A small sound classifier, trained from scratch: log mel input.
Rows from block 6 of a small sound classifier, named by matrix and row number. Rows with one number belong to one channel. Each number is 500 + 50 x the weight over its row's rms, rounded and kept within 0 to 999. All counts start at 0. Numbers have three digits each.
After each channel's rows are labels from the 100 clips, of 14848, where the channel reaches its highest value: "top examples" is what is common among them. Only what is clearly more common there than usual is listed. The data: single notes of 20 synthesised instruments. In brackets: how many of the 100, against the usual share in percent.
# convs0: first width-5 conv, stride 2 (model.blocks.6.convs.0.weight, 192x160x5, each kernel summed), inputs 0-79
# convs1: second width-5 conv (model.blocks.6.convs.1.weight, 192x192x5, transposed, each kernel summed), outputs 0-95

convs0.51:449505525511456448477546483485463531449525501578535482509476553505528528565519506424462425452476534468484501444459589488492495584493494486482468520472574496487525501465472515488494483472510530451442511372432427558471466535478541440498446534
convs1.51:488456480477523531577500454539477498438531471458515516462466549487533541488539513479386528511525498507522457443445507567489469442472445499467510546513439519563566444501524533516480495455470542401436533424496473475508482479490408466503568425594518319414468488517508494455559481489452563654
top examples: trumpet-like (57 vs 4.9); horn-like (36 vs 4.8)

convs0.147:488417485393484510465564506453461433514441479550529533531487499530440371494487520479589495490462517496552471490457485510505556496457341471524508558380498507483330507527487527541467492453531497436514438463500485557512564537512465533499541495
convs1.147:505388503534504548532476502437519448476565632477523495522482490487368473614592461484549508533498488441512423599548557521485477439502537549495481530542523465520454567560465552507485524496516513423493467513554451521543517438552517382444444486454549502500426446511547493425477487560489447538
top examples: E (88 vs 8.7); octave 2 (40 vs 12.9); note: E2 (34 vs 1.1)

convs0.50:530459495510508438417517471465490424443538400526473464449512485501497553524511491444412517428563399514561436449514523515522395408401471459520512462505453562474460484454509413459524454456622558363510468505488554542492487481482528509498472468
convs1.50:494459463449511457535616566467391449526536501498500456503413467531522478459515507465394535566525513481530512453463481516446490584455463500498558588415529516510471492485459394476526540489535528473440534474527476480480388464480528477506496489616415436288466587425450472541445432515540463458
top examples: clarinet-like (47 vs 4.9); square lead (38 vs 5.2)

convs0.120:482470417539424464513562483431494559500544465512522496403476516499557487503455526425392547522463509384536390512488498489426413444479569508548406497501436479544539508380537541446495487541522496478572442459462509528486560522545404501507468579
convs1.120:483599360477519530441490512457437500555544478501639550550554497451552571529418515504495534513482535512513471375584504441559538547474508477492545539587475529490493460514518476501518504512498369481491542401415548531516451471515474578528523481554498459491473449511514481461518508463458485485
top examples: short note (64 vs 36); A (43 vs 7.7); C (28 vs 9); note: A2 (27 vs 1.4)

convs0.29:531550478523504535406507410507408457448472473577564539465533457446491481510562473484505416575492484567540472587547439505492537469549430496441464565548503541520502537474459493465515483465435368493483445439516440491513442484512358514530413514
convs1.29:463490561439493551535553438555520473520429479470411506470466476548512492518483420559495522541455490532460531475488442548512463525546586521570544491440417529474441627592482477500534346597501463525480478617512526530482454520529497482549442550593546470467534489502549597468549516531496405507
top examples: octave 5 (100 vs 24.1); F (84 vs 8.2); note: F5 (84 vs 2.1)

convs0.8:503549481487473427515499474435527509447492474469504466427526472432485516465499412478477479469461459529496396482470432505481517455507518439467437448474527522492435531524436477425480567512494454539527413578496511467464519473432477489438449477
convs1.8:564539550506570485513530607506416602507530525564467473602409454500507469538479543511401468529507427478520477475455500493469473424448444562427347545542585488488454473458528532523393545496546518491541528463523495539526564443495628512606556525523517553591536556527394430523528515527542474409
top examples: square lead (30 vs 5.2); white noise (25 vs 8.7)

convs0.108:495431433517449448483512439463465395421470503523457478532533464506460454541428469583450492469450464444529390496499395466493510460517442446478446577467423497454407498540470530439511436484372431417452569477478493506376501476411463491465490560
convs1.108:560509528497527504546571552526537571472502472561510524422409384510505373511513563432511518566436480474504505497491542561522479467572529449371482555504529458544430540481477498506494521474400566494473587581547460480466551493498537493500539527471474523580615538490448392535500490527532494389
top examples: oboe-like (38 vs 4.8); clarinet-like (28 vs 4.9)

convs0.32:431592492455392555444529491523480425528565453508446515479479442545588431522483442493518562503541402391495439456514505477456512388423521522525561452444433497514389491405536426498460439536574517537533476469511515474428523588484540540470501496
convs1.32:508506507402515543480543527543510513454530563535474447455567482614504552497571513438419447540505398587524532562477548506413569515494497432503514448424534580514505522562507446639526468603481485435465517442550511497443443496553562447497468532463488493466540548512527512470624483519492500453
top examples: E (76 vs 8.7); octave 3 (68 vs 21.2); note: E3 (64 vs 1.5); marimba-like (26 vs 5)

convs0.78:502439398568447481437511472407466524435481473569444450460511447464497402575414545564486491503431469374667501515483544472579520459494477487484493502454433384483447504478487540479428431438466486472456607470449503523413490464449487465449486528
convs1.78:423467507465533433430546556525544466490499484500495511441550447530537440483471517503633532545433492516530583513479548503495497626596597452497595551449458503527515520500489504510519521470442498537526594485496529475515437491468497480509499567521477473493531492468479455510473441475535509465
top examples: oboe-like (66 vs 4.8); octave 6 (34 vs 13.7)

convs0.42:561508427541574515461457546551496482557511569478422530526455520517535458563517424452529595565473531433531421496450496485456402504542487442520473536511403454481434532408496460447439450487522485403483437514432573518394390487582525491516433488
convs1.42:513512530507485507546553561516485501523545503566493507472484511654531476447542524555428404461483470379467560512488501480525496589492405489514568480503534552538500598529487578468603561569579471496447486530567549457492496537396451542507446480539458499385502506484421497563581412558512543500
top examples: square lead (65 vs 5.2); G# (41 vs 7.9)

convs0.70:404525446479536481474355472491474480470482519372505493500508529503451527470537500557464485499523513506395506491482381507485474484468522380515464522482404513469498522503543527535519480486523449455449441533467534475438510492523428517530517505
convs1.70:562554485475420509447550426473512523438526462563579498504477509551514454514527521583459491440559531539430393462455496480477496500523448433404450452504467628552534454545493495536530479518480502470486465569536525541520483588497611495458505538583530415506532531492475489506463484484418529538
top examples: reverberation (63 vs 34.9); slow attack (49 vs 15.8); saw pad (38 vs 4.8)

convs0.33:541513468406555439469508413400457443550480412592404492467481503530527485538486369508483458470529477453555469458506469410496488537439480503478481460463470490437522502472386591558474533426505490568478460451499505526370638460545510520420510469
convs1.33:519456494496437509546531484506462503574538441570512490494480494426479506471475602492464400441570481557537530511541448476494551567456463510546506588469531435521502460595455456537507457458495458580484434479487349408493440568438519492398587543463497413421444476498520506546399601500528565519
top examples: C# (67 vs 8.2); octave 6 (46 vs 13.7); note: C#6 (41 vs 1.4); instrument: harpsichord-like (30 vs 5.2)

convs0.57:465514504487469506495555435572433524502508492524528558457480578455522443472465530449446487517509465455499478465575490470481472465398483446510406415472417482456550537460454528561495461524500519357457432446506480543434484508447464583508502492
convs1.57:456510439423423448433448487487521408495459556473537544469524517465497520486393523543383522462596509552584523585555474352501454516505526485479395544516446495425439456567491369428504396504481517526481504495514611542567464499525550577514485497416420555531412460425524564465573536406459467454
top examples: decaying tone (96 vs 40.9); bell-like (82 vs 5.2); octave 6 (55 vs 13.7); pitch class: F# (41 vs 8.6)

convs0.129:529454463368438491485505517518484483555520400475510341437530489441559556535485439436532492486493497543561469403472455503406465397528461485498467495528451477592545532551478528497436451511348503592483394482439564502456509567468538519493446527
convs1.129:515492548531548425433380523443505513509469516471450629509516525436513574396365455524537578506494469544533504584526527630442499499459489459457536557480403528436512527497406488491545496508470489562417388485596531465576487535488475443509496489560501417459541490539524576539542471514425463460
top examples: D (38 vs 8.8); note: G3 (35 vs 2.2); trumpet-like (29 vs 4.9); note: D6 (27 vs 1.7)

convs0.145:493493525558431494550630485466509430541471538586399452555511557510519500571540447437519495508518496343639523592566529546479426440432510599479490465514461503501541454543482401492483536522431474483540519446492464528542372489552484524510496465
convs1.145:473510523501535512394484502552456499471549469512502475541610561437485481489481578432510513409486525511470509420522576467492521480517527552524429436501407492463545426459608441521408533516492519500523524546494470598494540386532442476522513478484514601639464485548561428429477549575568540511
top examples: short note (66 vs 36); organ-like (65 vs 5.3)

convs0.86:591415415535505428436390476564483431483518486479443529453474507447550466558430546573492451474434584437426629437481467499531514536497493531473527450564429441523547538482458547510550516521477507483535522371533487402452522510518506505429481493
convs1.86:473446486530431467440375424496503452492607530432443449570532524416413562536525502562584493419596478430487546486434611482525553542535438453519521479451455555467558531531487467552599471522537575561523450537468538552474517516499467570481447524457421471465410441431550581513434634504455551499
top examples: octave 6 (44 vs 13.7); organ-like (31 vs 5.3)

convs0.83:471521424568478604528528465490508436560529508539552547520443506466450503528524469489416444467439563401532520536471466486431461548481400456459547536483432548490497499539401462412569500437460419463336480452518517448441459491415514448550464451
convs1.83:479353509470507450528527479519487515409491418504448486509511526503441509402558461518497512510470397435499532436463502486499464471520487541524480524484449520514504540535541476455563522462534479516506487547638521490452567563464480545503544548549479437470557520482559405518454502467447495489
top examples: G# (75 vs 7.9); octave 5 (71 vs 24.1); note: G#5 (50 vs 1.8); note: G#2 (25 vs 1.2)

convs0.125:432509464480552510474565509493489416542472486589448463514475437481505482512560367527541514408507473484591500371487575475466602530483507537486519498498505430468477514506407449496517478460433471523518527473499481476505472536560518529465545485
convs1.125:416469495501533567499458465548507448577476434515518527470533529484466513467510492475571494521545455517505528561480521518543526650561524517466543538502524499551439515562540504495472369504436450552537578415451438384493450471487471428434475454498579484509403524645418553545489462520522451510
top examples: octave 6 (75 vs 13.7); bowed string-like (51 vs 4.9); slow attack (42 vs 15.8)

convs0.60:537459497522482462567511482503505483451584492521462498568603535466503553549501494452548424481546590458540570215528553525466458461502517452459524547503522506455558504520502500487435488480466513492539389505497480502508444449498525482479429445
convs1.60:519525520504419494482447351519537546441466497525439531398509515433439529589553508474512535501574490547513587486517562436444518596467475501436513496431490582606569503386606473476497507527535542495390429516517582512501615474487447504477494539485526564573543445608461486569538607544449524622
top examples: organ-like (98 vs 5.3); octave 3 (68 vs 21.2); octave 2 (30 vs 12.9)

convs0.14:470558428497525543514573456542417484478505460556542507374569486528485477508488452504530467511535447476524495472566475509373458527476386510502507484470431550561534481483445468479496443465439504540411432452522523472401487480511473414513491563
convs1.14:499373584466512564556487515505487454551550527546480554544538421491514517511528447458500490445476433493523506526478500494502502494507515485539479539411481526502528558518508461352495568489494564626513514533594528552593536525471457605495515524526551507528451470512525543483455551460473470530
top examples: C# (83 vs 8.2); note: C#3 (43 vs 1.5); octave 6 (39 vs 13.7); note: C#6 (38 vs 1.4)

convs0.184:523486496490481534431588509488464517521451437440478513498412512514535541384465489544481503514484409457408489483494271480475479480471479558525481519484494508424491398503500508489463468477473476423454531492485483435513445495514466525509533468
convs1.184:570501569469546580620553550501366466468390535457491482553342501516468423515565507495371460516505469479476431509497532525449458408419396472517445440480503423569547474503479491478459577536517586494494548538418470568483564411482427463564489483500483527514494509467504439545491469537498460515
top examples: square lead (53 vs 5.2)

convs0.148:478412521521459454455523451535402506539492464497579519467535544453490452409511504486469448411520494402475530531617386482528476465463486417487533552431513545427481486502470509512551443488464469518571444504472500472450475510465535460532464498
convs1.148:622511505500496429480451483441483470487349503494576563423553503507412473424472512481455534527570519509588462506623504435468505463458508516469568531517485593500497477484443516502566445430491492548557545481527434534491495529452458476508485417507466535453517466440566399450552437397460604474
top examples: decaying tone (99 vs 40.9); bell-like (84 vs 5.2); G (32 vs 8.6)

convs0.63:506461393453354493539582548487480469483537506483528447497396453491542488449385460457551531582416594396515462483513462506468514541475504444545435453507383516475500473448509464435502427468384431559549436436481426555515542515525583489456555483
convs1.63:501496486607456528492520498471537542503526517446521467535498572501498431457483483540500400397606554493571460533533463547560524495455450463530438502441595533480416490671435514487477534601535490522415429457354522499490468472495464525430415460506450550421500465503428558463507420541527513497
top examples: sine tone (45 vs 5.3); F (37 vs 8.2)

convs0.155:476484489461443537495540427473494561515398455562458432503472507465507446462577476505434498477523402403523525413482474483537472475476462494518411444507491466470475513474519423485552514495457526504472495380452483493430473476437525519606512569
convs1.155:485532383552527499422507550491470524626456492477601470481447523483514586462479623598490539481531573527537519436499439588472455443552522500484478446569508446503505539452463527449468542527591496455484486513544548499533503444429510468535456479559499470508534410457394448542501528521539579520
top examples: G (36 vs 8.6); trumpet-like (35 vs 4.9); note: G4 (31 vs 2.2)

convs0.135:494496434409457526510569525397461435483393516508503415457448536474465517495433475472443572508415428481526463574525446463452520449522442455447515417481511453392494425496517543485447476470432407567416503458471470467421467492561475440434558518
convs1.135:526486469508434504431411495523529516530507533487520415475527479439526544555526558503476505464550530484429596552426454415502463483493359540427529475490489508531601554448532455508438488460395390464437505427451486463503486606521511549436572552529583484501498480482439496573374466418504612558
top examples: decaying tone (71 vs 40.9); octave 1 (52 vs 1.9); piano-like (43 vs 5.2); note: C2 (26 vs 0.9)

convs0.88:458495434523437491557536482447461530520538431497558522467477503454513435488411444429443479445527485436502460508494510526498370477420338447498442455520432392496414522446572557518484516522447499387501519413509591520490460507519441496492477475
convs1.88:481469421616464426492462515479466496545600440417492601522503520529480535521478440473537442533495485451589481400471504498587489554484530399488530410473478486449508445541451614455501514504519455456440517491574530438600469476454511480485487480536463453379446505443574476505412465435485448391
top examples: G# (56 vs 7.9); A (44 vs 7.7); note: G#5 (40 vs 1.8)

convs0.164:497567510500527478422573461486545451545509551526523501533465530539544578497516496487543498488567418444530522513529541527481373400446381481550578476487440528484481496377501446488503472554534461524537413452486510550442523381517498560449380473
convs1.164:478466469554490529483543554504440541379458550535468411518555516612556511525637516437543530503479480453444538481564483442501524484455595550535485407409523549462508633442541522467459441602512447405510523473524605531434516515555490499526508513512471492464508484488537482455492454542489506479
top examples: octave 3 (62 vs 21.2); B (53 vs 7.7); note: E3 (37 vs 1.5); pitch class: E (37 vs 8.7)

convs0.10:502496539375500521523617489500509497535383490489492503553590531532400454463519487470496434508535380505539533602542526508495317440472481557545567550562542529438541510522457421511476453500479460442539440524524524392563469488486493516491486477
convs1.10:501493526528438472484462557516480505533509484465425460602568486513528581481458587524596431429552533520593543549476444468507607489480398517486491537480493505520543503477611515461422582442492476500471522463498507516474493474538580487532461635474593499497351518487459473495472410458596584491
top examples: octave 5 (58 vs 24.1); organ-like (42 vs 5.3); vibraphone-like (25 vs 5.3)

convs0.180:515518369499506409504419481471533554455474523553486486528503484532477471548503516591506504480496455466521478660502577440556567495496521420526461568432480556523521532487508499461464442518462484581495402531521551529476534581453481514533503544
convs1.180:533461469562545464404481493522565549523452498507535507527492483498464514540516459531565481543496544469539577534511466549540481406494460512491418496437405524335460518528359430484577409519501451554500494512441546520531546529485495507409490609471476519602535389484604503514539499501412535463
top examples: oboe-like (44 vs 4.8); saxophone-like (43 vs 4.6)

convs0.26:558524458503513496374501500518450569407484394508423401476554468460477515492540496448510428479409469582575475474522564508497388644505471451478525476406467527518543532509609459523477541495395550388492492457484496436521466390497501560481433591
convs1.26:491486496466519489517562477531509476454553486571474471487421506408471460457503496441550567559543440532641463452448436428457507449470528583530461493483521564473484438461513435525469466388494621471470551485502454545565481581519498540488621478566516454474534502426522515509479435446549454486
top examples: octave 5 (100 vs 24.1); C# (83 vs 8.2); note: C#5 (83 vs 2.2); instrument: harpsichord-like (28 vs 5.2)

convs0.117:551493503463572433437463520524508496541492476552497539530531447401499432510517522423529464569454500487484446478551482521464370359523442501515506578535479483499562549435461507549459501480528401529485433432443497515474410509505461490459526416
convs1.117:491503573596515530482563424559510489477524348472526534508521485520501473412370536497468469519560467506438494484465469541540624470531425507492488526583411525481477517451448482627506400420441465592450366478520387534418529475503534503390476518468514510496525492530466477508516506508505475493
top examples: G (33 vs 8.6); note: G3 (33 vs 2.2); bell-like (25 vs 5.2)

convs0.53:538556553541512543488446540492515541566477530587463539471460545513485487602499511550553521513498565489500542469427388546496428564502522453489559542413484497483496470463497567558482530535421435538538452472477487434532412480490553525447446629
convs1.53:381529497518456464416511456402527407567551480413511510408478533529512549504500428531502503503491518494483531550506452463422526552544552527510509452443434593548509440576473450533469522488464451431429414510443555500555355561491475581445499434564487407421512491399526607429461539412446439493
top examples: vibraphone-like (39 vs 5.3); square lead (28 vs 5.2)

convs0.141:571530494491476521527561411519468471410437531562501461586562515499547449567541470521480518519468436447512468538533486463428544518433572468465538473603590496418487453472553439473469446523445476384550466447480506547534512458532442443422525494
convs1.141:528542484470509504510411477531522554549483520464513577399490476467376396482429459504585508473586425537612528510558506463437507441468518491466545482532595509422502433514534501542609418460512475520408520505525470478518483443626538452453460434435444639529456437423524455476522439445554476517
top examples: octave 6 (84 vs 13.7); bowed string-like (43 vs 4.9); note: A#6 (27 vs 0.4)

convs0.49:482521456482443473512588497511401489456445490467477493367432544521510417502537446478559475538523440505508471530541453510566508538490569497455535428499477499490488444543570561502444481456460473486563472461481518545408521504529478508465498450
convs1.49:532465578503530502520544534468475509404460442467443521495529490505507553541626509539486471514569571633541509458551528373590509512513524506504524448574480544540458507503520498491500502526455571536513476511494527526562488600517504443476467413486538487495541483494554405524431488545448478498
top examples: D (65 vs 8.8); marimba-like (34 vs 5); note: D5 (33 vs 2.1)

convs0.37:522534496504552535480541505458491497538454536501496504502491461535479519426520475462515497496511448499435498480538187482369487477496524352516486558542508508395549300520500542536491420534517510495525462483496499515536501506500441543530530490
convs1.37:531535571527586600557539540504385466485474492509440446520584564491489480525498534476445514547507496516527488505453526512465476468473449481527583569508505454616618500469544517482500561459606558513500539489528491535482499416506429528641561433484496510555481527439536458485532542508488519548
top examples: octave 6 (45 vs 13.7); marimba-like (34 vs 5); clipping (25 vs 8.1); text has "clipped" (25 vs 8.1)

convs0.122:498499509487455386505466524488528472523517472520501510537500564478485508373375562552545482513477549515316585469476381496492490429510493537487473493549466493529477517479471508422487496488451557513505458497521504501417479496511534524529495485
convs1.122:456428476507458519487481480491626486445567453446575468477543505476506482486472482443561492448442489468433557533511470459550572559587510449449530459535429563517484511435451486484510493491445408469551499513438528443481465512423468454465447457558490480456497481494471531405526497447465480521
top examples: sine tone (43 vs 5.3); organ-like (35 vs 5.3)

convs0.189:563452382518510507469508540361484579505568493556497599626486493481545564514542436545371462511439529471512439526452461505493495648571476422510549506417499473511513490490501474484485464468492526537482454535438399572453494416460414592542507502
convs1.189:524455450478511502528520480484498501478553562626535497508546483487472462562469463542515540520464508467527525595539509471473426515508511419590561646467520478491515526561436440452604582463486466441510592499504465405517471462488510535436536513504428465454523599481491574529516459409439510431
top examples: G (73 vs 8.6); clarinet-like (37 vs 4.9); note: G4 (32 vs 2.2); note: G5 (30 vs 1.9)

convs0.133:569548529481437520558484507390413499514465451474429520438534478459411478504531497474508460420430403551465447499477498523520456442492494446428503536457418428426367494497411540508398520449440485487478481516542498425439380531397512530514422451
convs1.133:427541548463526498472505409524491484500425466398395600423595516508528502517503465492428512492466530541486488468514480508537514550442521476482501430438551516540482524439525456409464528576536561627493520511409565526436447528586503510573523550563536490545478528481503514493534474555597412553
top examples: G# (68 vs 7.9); horn-like (36 vs 4.8); note: G#4 (35 vs 2)

convs0.139:481566474528513448499560458483427528467540520439482465377466528505566422483471517502491536595407477469493433487575441399562422506507411494430543445529439471438495430405470531518531445490564502521463447494482459481506553521465344451543486508
convs1.139:504454524522516503453507516566502500441521487535583481444546492553474480577464530481519418467579462487520476554499506439461515474488563557470505510420567527538459543484538475556482514419538447495502468517542517483512504511529457646499518495440561543535530429515439432496480467402484483490
top examples: C# (57 vs 8.2); bell-like (41 vs 5.2)

convs0.19:530474563499518510533586542490571510559498520501512538530568511436500378451443442517470497459497473435519386463505406502445479409523483466468480499473467542462379482565515512484494462542563413503380424447468528564428497361454520479510521473
convs1.19:498469577552517463540561457536535470485535442451491611526523519488529555570488500482606414491546450438573523521513494540500524525483460591477550398519548583515476455497562475486454453453495446490429485498552441558434399450464473542536439511425583447532441503531518474487471541605497477527
top examples: G# (93 vs 7.9); octave 6 (41 vs 13.7); note: G#6 (40 vs 0.8); note: G#3 (31 vs 2)

convs0.85:475453538486433578399500504547454469478479482494487386437502524600532450493535440463555564564502535478555477510506482461435401478477440508527599537447418540523509442411460504534535504518357511498435492470412517471467612417497507473502402549
convs1.85:513517538563478589537585426451477518627528510464555603537424501588516424557474405458519499521445479472469517521442546543627522550490484475505489523524461521489438598459448559554446480420443440433482506449575484517528526509464520526573457566471450454422482482487479573392513520530428455526
top examples: octave 6 (77 vs 13.7); C (57 vs 9); note: C6 (57 vs 1.9); square lead (26 vs 5.2)

convs0.82:491504534453488530440546484510495408520464494562520561510491481421438560498504515544557499451509524460465408532476526545420511562497549504451435527475547468412501448519470552530543535484451520558466421482400479645389481492421493439519439521
convs1.82:440426556469543450446535531497526410548491477379461525508575497407510494555539527523592484467426499508475558470524406561442506501508481526549453551489464550503502458577430546454552459488521545543586536491427468538483456463477450406521504461537456443477510478561591524493500460554478478531
top examples: D (49 vs 8.8); D# (47 vs 8.2); note: D#2 (32 vs 0.9); note: D3 (32 vs 1.5)

convs0.165:508465397494547486481528484524511528420533554548462488524423558487459395488447507516566491495524473484548415507513542411573519540532428466452484477477468514566448539485546513521475479507407437525450507483639487472422586483566562510497385507
convs1.165:527543452547549533441481463472507452498576549459589402548615492536529511445507458555512476511463527429445512455390564505617557507539618407547534476603437490433503565495459516483529465586470491548596573391395567403473494525502580490491495556429414442461468473549472559507539498610462525472
top examples: oboe-like (51 vs 4.8); octave 6 (32 vs 13.7)

convs0.152:455481501506530526433557447519476464535510531523502499457442491461504393452517503482416488545485479425540472503569385559467440446439491483509468479541470523466537492576487600420463520442576465431468448552408543516468544514491419415548402499
convs1.152:547464482446568435465532500542477481495450474478541500465557512486430437506403527501437580518524534511553384541639483518597452421484572493464610442565471440541537556430462527571529450508518528459497485534568521492497439493713489425482589500522538538509515523401481488450473496579479518500
top examples: decaying tone (100 vs 40.9); bell-like (97 vs 5.2); octave 5 (64 vs 24.1)

convs0.99:466479489482459514472506534535447497424563541492550478445501570456558613499420451464454491514476492466536510434478541493562505445523426485492528438575505521547459412450478454481472440545541522423540437491423570524370415457436434566480554429
convs1.99:486491446499489461440502511466485447428626598579479414506513525524579514506481500511475589506506544503456568527487484454591483546515496512537487512524417466496506614568482429455503536476528522392474464497361538463437451488553487585447625472505460537512405472526465539526409415505445496415
top examples: G (40 vs 8.6); square lead (31 vs 5.2)

convs0.124:490488454437497514515507465542543531474578529484533520484546532498526520560540480555469427495510569495631543276499519441529414557539509505508470540470599563555504613485451466527539463465522519555489417520499510517542493457506534551513535536
convs1.124:541467394507492372389465399478529517480398532473525502403450609488498533487453583499443475532526559496528569501470481503551479416498475475370492526558478454479384505465331457464517401468515486450421344526476586469443525548492478491460516529537543533532444382473410484507469508509363560560
top examples: trumpet-like (83 vs 4.9); octave 5 (62 vs 24.1)

convs0.15:441459503485496469543429495540518447473468495374513473493488496474480498399500555515521523490453538508441507461453583483536490481482488479460469446473487496529532573525498460504537557498489511483483527475445504432413464446493414485527517484
convs1.15:627502448529550418435504482495492544512510480539449482452455430449441570500529510478509530496537483462422542511454514475517473423467432562524517499508551504385481525511460402564481417523500388543480523468443509508490461486468534526449499565460455531500549439467460453450433552472545604476
top examples: organ-like (34 vs 5.3); vibraphone-like (30 vs 5.3)

convs0.73:495461493546448534356546500463454431560538485456372507506580523431548498469445478446507407510366536486516468432524528564522467491362447476425606480462484475467544509419525467521405425529620499470418454526534553480531485570547529514403440488
convs1.73:456553493493458541487468473542490491472534422539501450497453482537503537431489485462482565486475433597482511426493567492327578528544542487524479454465541570498478455415556433624515386429472463521487512411521492484444490469555529451470534480554513473473532530583493511390521485388521454498
top examples: A# (68 vs 8.4); note: A#4 (43 vs 2.3); square lead (32 vs 5.2)

convs0.176:478414499499489527440569555475481504589484437495469538454417431554517550565439569500531568504435437485508410498439538482502530467485521454488500476513473492551469527468565448443487473440419459584500523479415535510421505586486492511493505555
convs1.176:535525532505489489469428510415449463461518556528575452600526535392480510501430545466419597509502551521455553545596486492499454527505478395586559517570436486486500546444449477412556588477582488521436555495473557441523587445445501507439486466494388536497474507528448528570532459446498507478
top examples: clarinet-like (58 vs 4.9); G (39 vs 8.6); note: G3 (35 vs 2.2)

convs0.89:476433375390396530499569536482477467414494509457441473497564449484431511465495470471560439540437548439486529480541444569492507508511529504595537497458456463404519496546534542509496502407539556410423501477546432533502445441512441480497542449
convs1.89:510416435459545519432556500517478445442546563499554443489570532607502540583517555501431444523432542425499474551468524522482460498475526508516503503477463475516497535610485498442463647523528484531488488588492508537468492404449438477454449452567559503530400457409486472468523464580462503553
top examples: bell-like (100 vs 5.2); decaying tone (100 vs 40.9); octave 4 (80 vs 25.5)

convs0.102:515555427507396544511542498534458510419451507607503471514461518455430506513524526566468461472510465417516504434502521472525581510520504476461537442591534500530556452338471521576430465530484436442456469478500524424445468585444439554490420418
convs1.102:483552410531509492515457437549511474564472449582532611490430473560495461398597406527496449505531476527529481469526487457420520515537539530465491442494472599435496430549386495569570504484528498509500513490540517553539381492505480452513466498486444496496506526439547435460480462334461447513
top examples: A# (56 vs 8.4); clarinet-like (44 vs 4.9); note: A#4 (29 vs 2.3)

convs0.172:466467449527507499439476541518453518521444435509527560460470475507524541474447474455476483502452486485480487439465403473461478495578462469532479476512429531502436493423506499492452410455489464556361504486445510515356479459509431537502532435
convs1.172:469361578454495552432494566547502562460422442481409444410566510449541525485484591510453501479508482477531564520483500536491476418500506509533398569468511526555576538434512544438420557532489513544546532480520518498428505464445510475555530603477486505571566481503444439526556593544580604569
top examples: square lead (63 vs 5.2); clarinet-like (32 vs 4.9)

convs0.20:527437530442486501444557468436492507551491521607415482459460468480577512437449405469468487450489537475512388556479476458470559431442442530472535412548429377518452506491505456405470483507397485516457528427506511551508488535435532494461453394
convs1.20:575506488460486561479497506435408611497432519474529547501542503485488502503411434532506530529556521533477499524574495468475508563438443506510518502535437518538550486497464531484595473496513475493523420538493489472555443508500647488524440554521568476488487524509503513502555467513405616415
top examples: oboe-like (60 vs 4.8); octave 6 (43 vs 13.7)

convs0.38:454439463458477486404517471450482525492472532595517493539510446420472456451381470533492493451476468453490524509543406512431454459428466528462536488495448411474486495462458485460423500444392495450417514513552512463455461447470463480502570360
convs1.38:607533525477514518495552536527464690512525523584478543536423383519513486520489541444498540493447478541520473501524513512481503449396486581510448468486580493442460444496508572516502456527501511523494571472497493511488589491477639485553509535483535553506600554528454446457473534591579477494
top examples: text has "noise" (46 vs 17.5); organ-like (44 vs 5.3); mains hum (29 vs 8.6)

convs0.113:446448479483449443470591539515483441461487443461455506525507470506510460641367485572493467500437448493482505458503546439490409508496451514443485366437381491507475448532499401505408506521541540488489570362512511494396504506508436496422572495
convs1.113:539467495470525499575497510537500483560459525480471589454455446506531456507473510446409556511476496511542422458544468530495427491395448450424391543493574446526525471406546576445464481554425535506469545405452472454502471503483500474612435505504533548553531583576515545599544446526611507426
top examples: octave 6 (57 vs 13.7); square lead (25 vs 5.2)

convs0.84:453457409528412499413546545478413481490439467502503469417446524498475530481508450485525451477512449424571499520557440499485471546426434530520470506544442549509490466488472513523444499420433478597537441485514575476480507513466482480474471436
convs1.84:511427546475476406501444474445489519524480491466458529593489489505558510498583512510510420464497544612537481523516524473467611445474466543524419469426448587511445481604494424566483440513543636628508445474492482538554544527506555501473478549526453489460508474540554607583528506439469473555
top examples: bell-like (41 vs 5.2); organ-like (29 vs 5.3); octave 1 (28 vs 1.9)

convs0.115:578470482513504463505572564450469524522484489504447505453522499519501472530484520507504505452459503502506439524481473467506455531421557483551508487432453563608493589513451437552419409516434490468484385600500396545444480502465566511506544532
convs1.115:496473420467445507411485379502565485540499533484428488494553510461444518514488333490498539464535491533530394495582503485521506588476552452537470493511543497423340506450453447514511441480421441516491517429457531482516439517520548433409497505498467473472536409586662613489444417532440464485
top examples: sine tone (54 vs 5.3); bass guitar-like (41 vs 5.1)

convs0.28:552556512496530560508479508588516565531580543529524533547452595514542545570546487515507569570538572522524438538492571553602530509509580614473485530566511547539519564506513581577578610551545557520521527551523535512530521543543562572499516560
convs1.28:456489451511459437444451401435559486446536519424518455544416588457453583491529441528483466526520534495442614496466443407530480454539396519528454471485444598426518518571476443535458495519525472441407470545484521514480461599468513516408547484531447477476475445482575586485467509437464541534
top examples: trumpet-like (63 vs 4.9); octave 5 (55 vs 24.1)

convs0.181:526525445505538464493482485452492573466502539392519426541441448515411474477522485521509534561490568508396477481453395506428525509519376368498561575396506478465342442486473513494476466498517389483489391549571462493505502558465505562487461462
convs1.181:443459509591493536577438563476418431526468592527552461443480580507492538594596507395454508547440461385528522601469550513550477532411536531452571535595541499582532576477496553387496529518564473352482457533545503438521500508493403427562504380469460473451480470483469575529512482490513425544
top examples: E (59 vs 8.7); B (31 vs 7.7)

convs0.66:497464518442494507524550513526520425518531569521433471546521511469534544427504510427521444449490559424553491398509592549462349577490530578500477543517474449496540523523432446511492459441490473392533457600440490460482406423502483487484506471
convs1.66:504501566535469473452447462499498530479501489534436501441602505422482526500484660487567496461613495480497560521494525494497554526561403535432489532568570493617479542456564503501434451496517543553490551495519550427457543521502486498439426500460627554562456490613373469553576464523470541538
top examples: octave 3 (72 vs 21.2); electric piano-like (39 vs 5.1); harpsichord-like (34 vs 5.2)

convs0.169:471411478562459498481515515481503429510515486422505483476436539483494409428441524481419464480409511416483597516512473440537452463458507535497523533574462441464484430525528502495464512435449474465473521382553459464424487461505412503520499501
convs1.169:496490401578476445490420513438584421516516636446525554574538524543484530542544413531533415473524462400504410552390571472569571488519513461503531480449443463430421545539526482554472521484475489517577467556531523475539492541436558577505480527481479457415453457500595513449520477387486481534
top examples: bell-like (35 vs 5.2); pink noise (31 vs 8.7)